config = dict(
    arch='dit',
    model='text-conditioned image diffusion model',
    text_encoder_width=192,
    text_encoder_mlp_ratio=4,
    text_encoder_fused_qkv=True,
    norm='layernorm',
    mlp_ratio=2,
    width=128,
    positions='relative_bias',
    optimizer='soap',
    lr_schedule='cosine',
)
Rows from block 3 of the denoiser of a small text-conditioned image diffusion model, named by matrix and row number. Rows with one number within an expert belong to one neuron, the router's apart. Each number is 500 + 25 x the weight over its row's rms, rounded and kept within 0 to 999. All counts start at 0. Numbers have three digits each. After the name is the row's rms in percent of the matrix's.
Before each expert's rows are labels from the 100 images, of 14848 (inputs lightly noised), where the router gives the expert most weight on average: "top examples" is what is common among them. Only what is clearly more common there than usual is listed. The data: drawings of small networks of dots and links.
# router: router (model.blocks.3.mlp.router.weight, 32x128, trained with AdamW), inputs 86-127
# up: expert up (model.blocks.3.mlp.up, 32x32x128), inputs 86-127
# down: expert down (model.blocks.3.mlp.down, 32x128x32, transposed), outputs 86-127

# expert 27
top examples: complete; two groups
router.27 112:497513500473464465487527485493528492507512500510497492495518527487501527477475507535500480467511527499503460486523544510484482
up.0 080:464481534498533464528510547496511541480526478480515528532437479457544531489511446494497495458477489510504491503518506486502498
down.0 096:510478476490473489487522514526496500502499457517470474491510510537469506543498500498492481488459563493509487497507430530506498
up.1 090:557515501515476474501543492503575468507514472481507481482518477509486472490472508506526503479457455490523490516470508511556497
down.1 094:473494512517519513523517552531508518484489498503458505466498481496501517495490490483511497528498481499497502505529482504464530
up.2 092:466487550491493498456524473501488499512524498459503470465519515501505529540448481472497448468482555499491508492517517515496460
down.2 072:490506495513469505481489518478496485477511536474487499468495521547459510503517498472507509493490497491508508468488473508476493
up.3 085:510496542502471445487497527529526469533603497481522487496504485470554512527467516500504457504480544518501498526524521473539504
down.3 093:517498487503521509528557480476492502466458488514519505510464498518451510462543500477498502498531502473481476469490532496521509
up.4 076:518533491493462528465504465475539535491517473530472490508523513494458491513524529492516469495501481468492463520538499471530475
down.4 097:467501471528532460461503461530501537492491478534476497512574491485491511513463502513516509512502536468543462475547500494487462
up.5 075:509495566488487510509520505470541407537514470529510501526491519498490480458497519469462485506562500442477479506499472496503485
down.5 083:497506518473484542505505510523478480504506499534547463470473510475528481519510530482497478514456508539464481468513495466509494
up.6 134:477468535493453519492568497468557489497481490463462531501482461481491485458515541502450527543539481515515479516494512495446500
down.6 118:524516513533465521511483513467500458492524527518528493503489571484516464492495470495518470452500507522501547504493474519478502
up.7 071:505486486482486523469482509479491546518485538521506479513484522481529487517472527507517477523477550473494516485499452518485509
down.7 081:519485509487521500492494535536522477494513509538488520466532475494555485464453503512512507531520463475460534491481522463519504
up.8 105:520515497506467482530510531504475480538506479488526542472456515492496532538473526519497507499468521545505523520511493490519505
down.8 104:521471476500506487473486479515501534492553505497480459475488493531471519521502469504468498492490524479494534493565515505465416
up.9 088:484491526529476459491456509455537511523492496487479473438470512479470528494484497514513516481466535479440479451514534493510503
down.9 097:510486514527489465526522491520497515513541465475508510464467442510535527478500509491495500519534497512483450555513482490495476
up.10 106:498503517468490498509496518525493469482518554516559466472489532471541487472492494521463484543513477506450500474507512497503486
down.10 106:515535465446496513477464484513475489484487457511503514530480423483474496516475522534472510492490487487483493510464501471505510
up.11 072:490462525517525514474485525501516499514506507504509520485481525509526453445505480534504516531530490444534497533493464477485510
down.11 104:504511491478529483489509517479500449457477528507457502485511464526477526526516530484530509504472522463485483502471507519492528
up.12 119:522533516501515452448478495477493460482490481516517467489469482489492506491472453504485467475504495487492476515500493485517498
down.12 094:508486503528468479486518510481492482490527513492530525521527521510517508497491483511512515506510507507503531471496464490528482
up.13 078:468505503482470507526540525511544479509536506526493480472505475471440509534467494429516475533517512507501456507456512492525514
down.13 097:506501544487500525552471507525527509576504562515505537521479541500519503466493478488494498491502499516499515482543512465474476
up.14 090:477478539479480470521519498499549498518490464484475503467507426457476523576486526515476492477452557524504443498498537488507496
down.14 080:533502506459481537484478503487489512505467484524496507562519528503502518463511513504492487504520512497536508558479456554533542
up.15 076:466538521496496467517509484488482519524519535473484475466448523492529501436470516464497475491527488459479454499528500484498503
down.15 092:488457500504519498431484465467531479511494520499524480493555530483525523490502493470555501499475527465508509503448489493476497
up.16 111:512451523509520498528444506529479472528455494482498512543496484478489524519526531495482477516493551489490499532519478485505490
down.16 087:514539472515420466456529504484525490508520495493507501530447469518466510500521521494518503484525478515531508484468518492508511
up.17 084:502491531481511507462497516497482470505530491452481493531542506472497518494467484474528554495502499464438544461489554492474461
down.17 093:492510530467525497518521531475517459496442540453501491529516483514490509491476470504476519511482487513460497531474499484517478
up.18 127:508464512494530484477490476547455490511503507497498516531493440449547515514512487506486528488517484548541520509499507479481498
down.18 123:482491505522510454508501471520494543521490508524502510509532461441500496484497524514491486524542464545511444500522518474487507
up.19 111:541529451503501460455457521513508457504531471482508468481499509504458502533469463522520478475474528500506529491480498501520488
down.19 106:492482507548483541494475476486492531535493497447476493510562536493517511490508502506510516500496494490490492506495454511472530
up.20 098:499481490517500440502475561498520560518518493451484512495448511522557484511461501503502534501488513484540509530536494464481501
down.20 089:465479522533510522474485512522469518525520537504456474523482480478514516496466456543515473525538529510514448485520474514431555
up.21 114:507496518493484483467498440464542500486511479500466468490515475444459479493448519503485466491467535474489491533529491502512501
down.21 089:528516538511470502538505527458480514484510529483503472508471544499509459504514512481551474447518487538519535475516534519497511
up.22 102:523467526495448495500550495496512455499511499519506486473488467479487476466450507478502470461460515521453473500491527517526522
down.22 092:520493469528478483515529483491513501466534504495485474544520533503515470539508503487507498477506532487539571498535512533516515
up.23 097:517477532504523447477519527489513448514491498498508491529451453495498490491474477520476500477466501502542520541516466453507485
down.23 108:494525512498480473504457451524490451521539515524542501512519521526438517484525514512459529498441562511537512493497508525491464
up.24 155:501506532491537530525503456455528547532505479482551485497478481535524485470531552491495503521507504489505462521500500490457490
down.24 140:502517523524494496519563524522493483508485517496530507514511556534527430498508474481455513435467498509464508465514504478488515
up.25 077:533544488517489518490499479507501468539575460520498465478544515498455521532474531515523471476479543483478515527525494474488487
down.25 107:451523499506533470563507509499482459524476537533495537519536507484522471490509504530471495527494534494513473514507506504509479
up.26 125:520527516489485485546532547526487436511523495474512496531499510494472496506498480503500493511494507507466490466494489468507506
down.26 124:479473488547494500513519483486593495488533493450487466423515562538480494486516506498492474488515487487489531481530499490526469
up.27 106:569483538511480496506516506470534495505494482517514515514487494461437466543474492502476478471459478469500526494533536493531485
down.27 085:488560515522484504529530497480511512506490482491524504525520539502498487514494499523505508476497505497512478491493495514488460
up.28 123:482473494520584498524523508524517526521521459504539455493489484488484476509489536487456531520515522507521530481486497462505519
down.28 107:495552465500490501496509521430471507517494518502472554484510496533503484509529466481526518486471500480515489497484547504469502
up.29 103:492472525517525520495491531517466531523456462474487545487535455535508492488513496482488521518478484517539505481519491504471484
down.29 111:522509479489519484515518487500458483543481454504525520533476465513499507479494453530480480511498497501468449511492509471505461
up.30 090:511507491475512487507522539491514480494468475493494554467487495512528520516484469517473574461530506495496502466502520517519480
down.30 097:479516454471510500499480522457485459495477519501468497453445478521478491515529463512502516485500500471496529495430525483490489
up.31 071:527513522520504498495547508489498490522509512489469494505475492507476556576482483477473505476475531466510495467457467494491493
down.31 100:428501508501545516511472537553455527484509459496481582500518472466501491515533478531486482514531496500497504530547548498509494

# expert 21
top examples: nine dots; orange dots
router.21 094:479525505535516513517482491490458476528514468494540501546507458539511516506484510493531495529515469456495483507509535456455479
up.0 110:437509547526525499498517515538513458482493489512545502506501500493495511514505516436447494490498488469531498476489498502457520
down.0 103:514461536504489527525536533477503477493471489470507498485535460531479524461521504513507505532493482507523529505527502497507542
up.1 127:487490496502512516486509500502453442460458523494513511454513493513514527503512505502485532497480488485505511506486489496456456
down.1 101:519487499521477489518482495515548477483566494505539530493478548499508511478474478489523498510511487487452500505472476501516451
up.2 104:496485497465514529506517474520497476501487521490537507502492499513509515475488525446436494478550518473553504514485474558480495
down.2 101:539486477480457511553519540481472561521510528488531475510556448519538522516510464526518468527493512507495509453511488526495493
up.3 094:488484496491491479501519475498521466497506478478551479494492472479482557500502483480440519430539530480535483482435500510507525
down.3 123:494517506532514493537513547547499491521475490493520529554528525514487521493498523505519480495551522500444501552462475495473499
up.4 088:471488468485506516495492549531486488514540562537530512500526493485557526556491495536475467539511503480506532493499514557488462
down.4 095:533530546449474483487495510517508466450471534498525482483494460482522495529504493453506519480499497510475540495523453477503493
up.5 094:531477568451504475494483565496471518514507444514482543486487508505480506485510498468520559502486523519526509490528487493504480
down.5 103:500476483485496512470461468496484500488472482505489501505454486486489529485513527511499455496496474508544484496482528503491518
up.6 073:522536479475520507482489497477525522504485513517503460524536534495530486481477506508522529515479503496479496493499496505541501
down.6 080:506494484491530478546519457456509500492484517497534496508466537484499499480464541509522503481532501511510482480491410486524510
up.7 071:520496474489475503489506509455516520518508481494451483490531521507505488506446538506483528500478491489511479517499469494520543
down.7 091:495450488517530522497501509507515490485468444472461476525497534535504499533526513495509478479473493505458504502519477529517471
up.8 100:537501471505498504509482537518489509497504493469532507511490471524513533522524534469524487536498529505540505507477505515511516
down.8 106:491508513502486503481504477475507493490539497480484495446506537534469513496494479538510506494476515499495495522467510494475505
up.9 112:517471483500519466507528507488508505514470511494534509490460501470499433532500530506557505491480500501514524499437498471526509
down.9 111:477508519512528502477551486508486453481520527498543497478517514538445472511514480486511527459503505459495514500402500502465491
up.10 094:484515500532531490484465532504483516503489453500538494465515491533510510478487498443498508480477491497554483490453494528485479
down.10 106:501478504520469475450518470504522539527551491512496479552513499445517488505481524517500507444531478519484502487505481523430509
up.11 095:536527517523476513483477500472521473453506493506521482497542514527530500472535480451484543486506494505514529513504512458479463
down.11 098:504503472464509475487516508489506497471486500467550525477517435492485556516490520526521481503504497495514517534464509492541492
up.12 092:521488544512513486539472511529482510524491514518501528505481450524556499525504517511483521518479507492477522491526527488507532
down.12 089:442485458528459481481490483514491529575491545540472506526514518500500526494519482516478498526543524525525507517519542488492466
up.13 085:503526537502527492490507481497515487493478502486534517429511480544517482475479505506533515440531499475505479517500451511535513
down.13 110:508473490504498532489489485471457485495474503543517501500494538487526477484534474471488539515461497542527470461518553483514465
up.14 144:484486525471485503475485491449516499514513494541489466509479466493453520462483526514448539465518498544479476501478497466445506
down.14 111:501520478529510506513495499528452457513498557463486486516476490517526542470486488498548481563489478499487427480499513479529485
up.15 099:509511511469494451517499492477524498484462472498511500491518520505533550483530510508458506512491478511552492469480500451499483
down.15 090:482511479540478481499520504557539513479508503473486448514490527488499487518486468503511486473547514475479505489502481490486534
up.16 077:494512530513500523527472533470497451507475475537493497475491502490475498471518493529514545495537521524504482521530545492455506
down.16 108:494527501506478498529466474484537452514482508524516526514486519515571532475496511436536505510504531483548467509532481512513449
up.17 094:514478500490480505521473499484534515504526491529554511460514522457467521503504500561456504460482476526485504465494496519473513
down.17 097:446511514459494523503527514488557519542449504473526499551510510457516485496515504517489491492498495539469511499496493492531530
up.18 099:491485504511486512503513508515528481483517500485566491465530475516496514454500513473476458557519484473525501479474506514504515
down.18 083:520538459539465490485527500467485543515559515503535492496500518485531499510495503486486474549500496523501490514509474472530534
up.19 098:519513500511571495500493515527566508485504510498514463510499494460558468502484510518471550519471466515486477514499495530502496
down.19 098:532523506487535473484544481462478532481507510497499508472524511527491490498524477484488510493485502503518446481500496512485573
up.20 121:505502514489482514473515520490496488490496501496524525470473486483521469556531513529528453479506501521539498526483515505530489
down.20 108:492521509486552484510527512450507516520494487510454515492533480503515498534523489469514527489518546508539542489535501540474548
up.21 122:522480577488506532530510495477495494487531461522475503490520485496502497513491485506480494479452505492480461477501507526501490
down.21 106:458486545521488504467501512504532487506488485531551530457537493514485472476519483516466515448481491538484473519509480505482503
up.22 101:498453532502493479507508499505515485534493527490481534417478503422504508474509519522493489479501514503540488491495465507491492
down.22 096:484513487522464487512445516540498470513521478509514528555468533495513473487496473480522458510505508526471500501535506506533469
up.23 068:564504520489492466490501549510506516510423518484461497480476494531489493491525487504462496515504507526504498509523436526509528
down.23 109:543522507492522466506536513448487498526488518554474497518502473450480523509468535481522534540509524506515538537491503562509501
up.24 100:535516495436537515506510516451479482500509489505484518498519524509470487528454521506482497503469522491488493509499479506499553
down.24 105:495492460562534495491476493504478504482496446500443518476486504503479508506480487502486490543493513476469474508502511492482481
up.25 133:504507494473522524500541484504480503526482492514502508453535500515451495473496490477533480536503548474508515510490499469476487
down.25 107:474481452515478522542499480492516490526513510434508457477493527518523503519490517497449495459541509509512540501509487479474431
up.26 089:472506550496466477521517521490504473488497499488472460511493456514501510516466487491476480499492559512484495502514524473518488
down.26 098:548496554492527525525515475531453470488502538522515490506494484515505474492509497536477488451486511459498511515534519509512518
up.27 089:499518536499517485494537514508503424470515470496538482502500456500488520494498501474489471520533526542519512530461518494522492
down.27 090:479482479491504511522492484492502492483511472445511480467483487530447528473479529529486464505505522498518533534500520575495525
up.28 090:456517512513477528488513518517455524487472451489525513531503517550523482525486496525493505523508480453491522535510479545529525
down.28 084:464462490451517505464457527522485513505503535492482478472444514469503498525491485450514479505497487539516505466483475514475498
up.29 111:451479513503463506518503476488498466455497456497498512434516484498439542469505475484476510508535487499509495501465501487498487
down.29 092:514554494494513513507505498508507526542496553480481502531524467471493519518525523512513549507513496487524496498512537500499564
up.30 083:479486513495477505511567503490513451489517466510468506529521503474509515547527483491522469463459514503500534493478555510508480
down.30 087:479474491518573490528510480454510506494478530527499475504536521475462502508483516549502514491501470542467517472457482526468496
up.31 099:452517520540523482532511503498538510508501551481518499489493468485536502469524505511522483468507516502523513535494498480478496
down.31 099:525483499552514489486454502527516474498507481480511474555498531513497503506497497504464463462492526504492508495496486507445473

# expert 26
top examples: red dots; nine dots; complete
router.26 102:467515526451470495506515534530473462485476525495506514500527479502515500551468492506544494528520510511519510524466463523520506
up.0 095:505536490505500548461528459497498426534495499462526506518516497496483553524492523493498510455509496451507506506448480480452473
down.0 096:516474491510518535499517531510500486492470480486507507486500514517510500480491473478494499452486484515509537529495493517515471
up.1 106:526523442507519476497507468501480425522491530514473506529442472520450497495468509543525530551481478493506488483474492522502526
down.1 104:490517478454497516521512512519500417532498500527500503495471502482492453490443553482483525465507484487524483495516485527493514
up.2 079:518519528480530497504500476508478500567530517476548518492522538479535525471495478470520441532520526501527496519476504460494489
down.2 116:507479499443560525506491530529531488549479464510479504490516490480507497519493496486521499526515483506509536484542511525524514
up.3 100:523465469511496485548483544461545532466482494522472486508520481491486497449500489499525537540517499542517463479490491532447549
down.3 114:489450494485484544524475439494487546464501486488468512509511504539517534496522519453470490460502504501493520511457512513512493
up.4 083:496509523497492501491483466463465473498433501515477534492530478502500515525494531519545497519498531513534496513473466504467534
down.4 087:486500495507477500525492501508542435501494479514497483487516552510458500516502495489493485461505496478519500490485501457519500
up.5 108:524489503499505522496480507515489501516491475484526520454503474493533512511494517454464505456484493505477538508485484527520501
down.5 083:465507472545524532494504498511499507489535546475532519537481510526494524501482445503528515548469464500487496507493521502465465
up.6 087:492510507459491527477485519515494484521516430502484504538493500475513439499508497504463497491446486492504495514531464482502531
down.6 109:544524485487483488524549474515535490529513541527475492492510504493527494497497509538454530492499548488499504457519536468493579
up.7 098:504507544499482521525492503509526490476489454497497541525477560498497493496554517489512490485506509521489532479509485500514551
down.7 109:472484514538473491487526508513507497525491469528497518495480548549505495468511481506542509476513498505553498507498490505491438
up.8 113:540497508485499493480498488538512480536510462510484553485484478503508473492507486497552494527499471507523495519522499521487504
down.8 116:451504511555493515523499504478476469525489488490477497544505531462501505499513460500453523442519493528460478532513524506510487
up.9 114:523496504496476508476502531485550502473503515492457506496491446498509506461515503492481508533526492552515478507477489533511496
down.9 116:478487536526477481508513465514475531476506486474475489501520522498475508472494514469517519460537501525481515521481489508532490
up.10 091:525497448497529502499464477494507484562482493497569491491509501511502481464490504495472491487536500452491508502472518467482514
down.10 093:468466476522517488498517483513491466487497481498525486495458532504469529458495521541510490511515474525493478518474543482523493
up.11 108:524532468462544499489471506485509521532504475498529483483536503508513502539477499524460473454482484514517474473482504492488498
down.11 078:467479498496474520500510483485493545507471482459484497522505529517487502471523479503510487485498462457483487526476482493471506
up.12 112:513463469461506522462487527480517508501491457471541528514530514499535482501488548511536532485492500499510507504479480486511511
down.12 094:507500510386484473503468492493489488552480518542494477463497471505470516447506488501504517505507492546509492481487525483507489
up.13 105:503453468516500497532481486547535468477496499501503488501439524505454520503469514500456519520530487508486531496463537468494505
down.13 090:495496480429459499525522471501500483535505488540518499507451530462517491483512541466526492492511463521528519446485491490527562
up.14 103:556513478482499484463549511559470468492507524501443516463467475480498539462493523482490485461472518489526533517491501542521501
down.14 110:478436516502474508540464486418475457508506526475463502541483471468521554499497515489503455497499487520466517534519470538480494
up.15 088:499464503476523513516510472544471466522523469473516531545492482486524511464501512478511525470485547512523505494484467514475504
down.15 115:508502497503546484472489584466521485485477490498546502489502485471502471541526499503521496564564485494472471507519494535460494
up.16 095:493516478493512492518455536524511475543490532470525539501488473505495502510479515497503502511533492479492492509416469493501492
down.16 073:529504503523518542467454486468477495488526480461507518537489495559552468553504524524492469481464516469484518537456496503491506
up.17 107:491483529483539487507493464495464534529481461538530489491484459514506449504508502491496526500492519546531477495493518541517516
down.17 094:549515488515486467503471516508500503524517530516488504512512525497521452536475501499524460514516535463489436509498486499481528
up.18 092:534502466505536469481488487513486485494529521480488471514449464499491488446484504539515479485488484465477501477457431472498471
down.18 117:496526522510484517525490457470484518516518480491484508480456524492509525515537500432486460525457510493475472539497489481501485
up.19 080:451479512490526524506487493488484473543464533507489490530552504519470556540478542522460490502522503523487469484528506470473481
down.19 083:501538453482518512509502500503452485506479498555482454496480487504512530539471501480480530521493494502478466472465496476520511
up.20 134:491505498493500474528491451460533451480531478509514492482514486514521489496490528491554542465500507518508453455468496539468508
down.20 100:463467514539488544458525540528510477495454519426516467519507491478492506517483490505468536495498473542473485548518480523484478
up.21 103:513496482544457489529471526470514511502514498495465569529459498475467513491506500495513514495533518520474492495482500479511514
down.21 100:492477467458492472560499467539516491505530506516538496507485504492496494478493520500501501538521496505479540457531496509528533
up.22 088:540481516444512504482522489521447507487523509498504506495483465523528507464519515486499533495451516509504507496509454518481552
down.22 091:458539488456491520507518531490495491467502512527524490551505536481472510540502480520488510502466457502540492504495549505484514
up.23 103:516492486513504506525452458540460464529510457484444516459519479495496530512470509467508484506495521530478483539448496504507504
down.23 088:491501510576466530516535503479520506502458470492522502508493485471485549504526491513441446502493511489481453466504529526500490
up.24 107:472523499567477466496505494501498506495530482474533493497450512493508526506543510504512513500464492517482501523493479465479506
down.24 105:497490463504494500504482490532432511522471552515481489551484501495518478466461496480479494491516495541512531501525502505481524
up.25 089:470495499465482514486509520477550475586522447517517476511545499495564515524462533464537487470470527502482448542469470488469528
down.25 092:524483506490538482499519484500489507486511514519527543481490470481484544500507539453532500530495502496496489483505482501529482
up.26 095:497501503469520508496515523476457504513515529548509479517465491515494532528469494448444530459507482458495545462533507512482503
down.26 097:467505519559494463487468511514478518491532512545507477508456426478506547502480490530526502508505530499477516506468547534505473
up.27 107:522516449466501477477524491526537486476531498528492512437454456512522509477485508485508508452498491549486492501491483533527523
down.27 102:490511466502520483489517534508500538490551511453491536484453483492530512533516501517530497550533486517514471548471508492486502
up.28 103:501512534488525529503507510486480484529494508459518499497532514538509569537511533479499468468524534470504518489492498493525478
down.28 086:472501476483437479514495541529521493494533533463490526480492475444478549548480507459494500529533507470507495514494487533508544
up.29 096:552534453525519488487499495468486522521491519482484472483504458501492565499490516506517517431503496473463510494439463483505498
down.29 116:493482531478498520511528460533493547471535495494486540507510510506490528509502482548492521521459462548502531498441505479481518
up.30 098:490494488517497526509485499492485495536458521528530479458531451497466473463478478460513507478526503487487500472479469532512497
down.30 102:528522481491542517493479533500539507512478477514540545526522468497496480529518550521476477492517496473496465507458513495497504
up.31 094:552506468500490507533478493478487506483519517501489496454483484498550506542494506520473468470474489458480489528525492514527504
down.31 100:518537527438536502477481498539496517512493523520510506467502487508440480502484523484499516477530494539542517492524531486506552